From a checkpoint of a small image classifier.
Model: 0.601M parameters, 24-pixel images, arch resnet_bottleneck, norm batchnorm, activation elu, depths [4, 4], widths [192, 288].
Data: trained on larger renderings of crowded toy scenes, 90422 training examples, 94.7 epochs.
Rows from block 2, named by matrix and row number. Each number is 128 + 24 x the weight over the matrix's rms, rounded and kept within 0 to 255. All counts start at 0. Numbers have three digits each.
# convs0: reduce pointwise conv (model.blocks.2.convs.0.weight, 48x192x1x1), inputs 96-191
convs0.0:131104107138159108131118135136132163131164134067100131094134074089098106151131109144116168128103169161142089127120158140157145098144117180114174159110105102111131154146121090085094127079086095111117151125151130116128170124140140136173123161139125151131138068126146087214114111151148096139
convs0.1:139059145136075173130158100128117183092103090133157139129114122115123119140081127115140136115115115105157128123146154113153091096129098150127115147111160114125148152093164127146142097152089108169130096104156138133132139179097128118127134138106113090088129135103129100121190125116129114115
convs0.2:151111073060136146146138098145120090111141128131138156114150133149100108127125177119152156135125136091174091121126112140091109135095079167139171131129148110130085115114130099106125098104130140093127151143111131097067144118106157129092172122103138133137161125141080092090135089127106138141
convs0.3:145113113118144125130112113137143123138163121120133121099096159145102095104146185124125098084118140129127132144118159104110118130114120107100121138166102086094188131118123116149150078138134103135138145172124130122115121122125103138126132135114117126087136116119173103155119132153184145099
convs0.4:159120118120136103144145144108173121145090078104132142106126097121097142078150143153102141098121116130178114134159082093176114133137105168139151172153105126133119172115070148129135159120069119155118139147128129127127125125136103120127131141121131123123127130089138117106105130146141099105
convs0.5:110107110157134165165133142159116126133141086116131160129098112156144142097116118063112127077167114132139159150140146090128150136159148131145108148114103106152116126126156112130146080154115073123064143164105098135125143122153095155133120131120126093119108120091148120106075123154100142134
convs0.6:066132134109137142156115133139105102132087155147144115150135160116170072099161111124117103103104093114134152123100103091083112148139169116172166107118097157147107118104107102172136123103132124150091113103103148121112088116104113108113147061169116112121120138109085115087118159167111119126
convs0.7:151134119118084138092113119140116113130134134133119161153114097070138093103111115103136061107144119155059103148121172112144127111128152145121087149070091135114114144104180107184117080152085172084112119090128156132109116133133149124139153131164132107092163159151161124123144118090132103096
convs0.8:106097143111127136116122126084113125139167129131135106164140147131123106110108115126121116122092131124106099137112106153089110097112097107106165132087131116063123089120110144119139123120114125093130138176132138162107146089135106135142127163119131125092092140146144160157135114076099109112
convs0.9:127140148142135146101107088125125132109114169057139103141134122136117089127143122137151144133151138096143166123126103108139104120166130122143138134140149122154111114166131163183091094131144117154081115125105116100103129115126111095144116131138129138143141133133105154086130123174167145114
convs0.10:111119111153134139119148128091130136156154121120138156140141135060089129118162164144060088125143091119130097131130148112130156163118133129085123127120064110119130132120131168118127135128145090113111175145103164134135093173115155133153127106132126097084131143139115117162117122148103114147
convs0.11:092161103147083115122159096138133132124123102115135109159144166114079148161099109134140125155181120112145136091153113137116132129138147177167137148098073125157125134115147118151148066143160144143106115135106108132105103171142101158116156127099097172074131109131034130136107144140105131120
convs0.12:127110164137132145108182108162134138109116070129117105121159116169139148174144111136110102165146110125138116133113142127110116160133106096140204131154110093138149136118105123099090095114174115175134110134130132169106125130163118112078163111090183104103112147132150109162158129147108159137
convs0.13:118118155143133133112129098144101124139113177131119116116155089074089133119149140109134142139077111129082144122164083153092130131152103088109188100117113117134149142153084119113128115109168123089123145149153096121121111130095109130106152124154152140177119117112096108129115148112153113125
convs0.14:104124124121129162133125167140169103087127137141125144141170189156092077125111120131160120140125156092094166166123093154132158137147159088092137137104161109148158136134122089141110123102144129146120127107096132131133125116171126115167142144105142112139165119161145156119169143080164147172
convs0.15:128104108140107125160118154122133150128119116160136143113109085105124112085101122160158126114110114131116142142130129099104132160133147122124139121142114152077094129151087107136149122141092124141121120130098139126096128135137124152134106114103091142106157139118162121081170122173192106101
convs0.16:104139104117113128137100103132137124107086184093102157096100125146123092140141136125131129084105150145124121110143158101126132122165115097140138139136126073110107122172138114134090145119180125123078116136129162073152126137152123113122143174132142127135160109101131144101199119101106175085
convs0.17:143159158143129128154171139150078170171110143144159117129108174124125134105136157110119154147124153114110126172125110090131155128148078128178150140137119143125123080136182138131157132144135128146149108092136111110100171156133173156155109184109136165131178145110146149097150167154084139154
convs0.18:120135104154119114123154141109159104139086153122120117109136128146138100142151103155115150126138114122171128106124090121127132118114131122150093143113110139134101165157133144109142104147115158149159180117105125153140167086156118114112127138149129121124149117152088129108070122142138096159
convs0.19:132153112119111102162161105137099155138154135136150111133141117149146146161100107118116126115132146142149166109125167137093133165134110097146090120086145110126104126134127157151141152133183164098161128154118137121113107122120150170109137078122099142127118158126116105135146134166123093144
convs0.20:106160117101109142101135123111080149131148113120127121144140095093115136164128121111129167137144128110165147106169156095107088109135159115158132079139136112135130136127151152123170105144099113097137158139130119173103182128066116144127114149115107074131093104139138143153191085166173119147
convs0.21:111113142186114156123133119127165122142128163158122131120142113110149126080123154116107185149166140161181111124139153128159130108123109123119101118146073081164115156150080127090153103096120160101151165149156135159176149099161110120104156165150118141129160106094088103126141106111126123132
convs0.22:119114146109102098108126129132144163106107142103090107160143153130115119128163138113117130133126107163162093141120087131106128168096112084104101152140133147134117126130172129118138164084137145088117136107121119117160076151154131156144117147132108113118138133117182137082115100068119124131
convs0.23:119136131128170128130155127166151127158104140185104139104117133171161082139148137134089130097087130170081138160131083117120135134121153154088152113125150124094148146093140164091141083104145127133167129185168133141096111091151116116148118104148132111083145119116125133094123149116164125119
convs0.24:131143111111141133137096123102118109147132170126147149150133070054153128121147170140111108137105162093125128156114095108097126109094109123138135166126102091101078106127141138122136131101090122155131076071144131086120115124104091128161128167158137102165135128093143130099139128096122103140
convs0.25:097150104113141125120130102107101157110123109113131101120116130133104134110133127122114123152162131133122111145146114090104127125115097129138118112100157128137121098130116150147110111148075107136148100091126126147120140097117128113083136138098113084128095148136142111093139134077106091137
convs0.26:135120116096126159110146098149181137099095101128137122164091129142095132104111097150117125141086124130143107153116114179108118120129136144124103074099137121125112122105133113125122086122138124152118149140100110084120104105145156115121137135128114121126133130179134114082086124118138107130
convs0.27:105126123103115114125146118158105121110127058105142105112138152123067116155116101121102126112113140127102144103129144118115124129112114150143134115129166150126143131121156128128141118106158105124114129145112106121104103123115095152160112102127114148075119101126117133128137116147088154113
convs0.28:146093121101156137135146164129111105105095148134164140140126125160151096068147104137132137123132115137132090134112096119154116109128178146126142124133128125159137074147121162135120138157120081121119110132132117141115137097126114131130112146119113121145091122071086119107123150158131117161
convs0.29:093108143113141114131118101164151113113118166103124136072103122153122094181114156128110105102124133133132149101151126119114112151157113130147134125151147158125166133100124119137126131128197084062118169199135133125146153126150116161133149130142137109133101105123153111141110104114117143162
convs0.30:117137120110130157126140131078124105147179164095180115142110131152101135033118140148141118085119147141128164110153163172093096159130136157171164125107100154147135141125136151111108121153069117156079116106124144133138110114134146116107107142157122171158127166105121118149133146140127135133
convs0.31:107167108158123113091135116131146130145160102111123132121105146141118153132134112127170098147126146122121129080143141148165102184130133106084139125141141172119148172125124144108122109120121115143118147123111092093109069131128100115137149109105099112089159128110137146173138116085152109087
convs0.32:135144158114118113111105104166138144159134132154125101139136125111110142116163106158105118123082102118129095144147132089152117165182152088108136136123138135117093137125151130159136144082175141134131154133108151164079119116111157155113110137120164106095106121084122082101115116143137100100
convs0.33:113103136165119121174149125149132119111114139145103138124138120150109092077131130138124139093119134125135131133146118143180099132122108137128136142120078129131122094169079145105143110138135157129105124117145156175104145112148110113105118121124093138088146106133047135122154107125121146141
convs0.34:150139129108159166137146142128114084131074118147156130113115163111147128124074121160133108091154108112157179091142104133120105069139134117143150128079112141137095114118132153140113164134111161098084093133139122117121132154102126102115112111125152096148165174118151082079088124118148137169
convs0.35:095136146116171074168148118150109178080117140095126080116115124141120124115114123123134109165141139115117120142146127118132119093144159126117129131108126128105117110103152163098163102129146151150091148082077129142142122107119098144135147114172145119126128119116113114144142127138118093139
convs0.36:125151111131122143120151125124147122145168123105152137148120083124140158098140118134114160144102128150156130094090156082082177133129127129166116116130131161172101137192142146200112127131106120125077122176133133138150141149149146092159144061144122110124097181146163131112092178120103115134
convs0.37:124148128125123140122103105104139150127127171132116165143138124142138136071188135107130125140127122123089177125152144153157173128102118169151177112153092160064128129132149148123146151145122131149161148115162131156133165126131160175126127123155155142099125092128128143116124100120075099091
convs0.38:100101091127126085146124153117145152130138115126122100121100118098098160146155158144096166127113092149112116089124109125153161145148152093127118164172125143124129106145081162135153135113107152142130147122105118097122131140155126081114145187160125144146152144145172112158110131124180152136
convs0.39:111145108122097109119097100134121074127082135102132140096133143137094137187131142099117136118144126116158133140114098121120140092137131143103109124123128103138120105142111151102121127123152105135109083096099127121132077134143139123164123120101130109141094101206244160112161137161131143166
convs0.40:117131118135119094121118129105169145114124108117112103125136111164128115147118142186082104138085113136071106109120090140148168128115109110127090130179138146088129135082147090088128089118120137093116136109121130132127137139135177126108142153092101138110153125151124148165123109069130107133
convs0.41:135147129151171140163127118154134142159117111150197156121133154158144160195144158132159153103148083115109091148100130105137112127109153197111144126166151126145152105124104109143139127167172116128111171135118127152104166116133092096124101114134101136141111122122098144131129153138119142112
convs0.42:158156139176124120124099166090124161154107119125108113101158118145136133121141118126161082128159152132118100115159087135139156105085099129138136114104083071124114113117140132086149121138073115132111107154126104125132096118124149138136108122133140123140127147131121158123148143089095111151
convs0.43:149133154111113119121107173101108145128143090107112106124161110138072113117150155151124146127136119129117165111152126126123118114123129126089059131104128133094132110153135174120140095134114121163104115104084140095076084141127114160098109119110084099099140139098109088115133125124145113105
convs0.44:124133126106083126099119138127143123129148131139127123113122123123133120097087135125123063124105118126073091144112168167090127140125140121100115096130166095120143115131100143131126184103115119089126150168119123104137151127096100112107140100108083143115107101102107141143102129057154149124
convs0.45:152122113121129101161080100097100153128156140130112103102122138136139149151144123107099116105106098123126136144155163164117114134121092060115150132102109135142153122135121108126102113112131114103091162152059112113159105114148119096104125123115133122157093156137125100157114144096115113167
convs0.46:091137121095109110128179126151097136124188149112130120105104144069120074118145143101087141117107142127098179159156175101120134132103117118138139124166115140101122103155099107130147113106100127089134093138115120107108152141132170126138143135124097113140105184135093155099053126140153138126
convs0.47:115076108105100089131138114110128128120114110121122136099127134133083148132076120123091146133116122141108123122120090136117091125096127107136084149097123138150119131151165118107128183081112143114120138161122139082131144137133133123090124137131153130160126115111091118144116122094136092168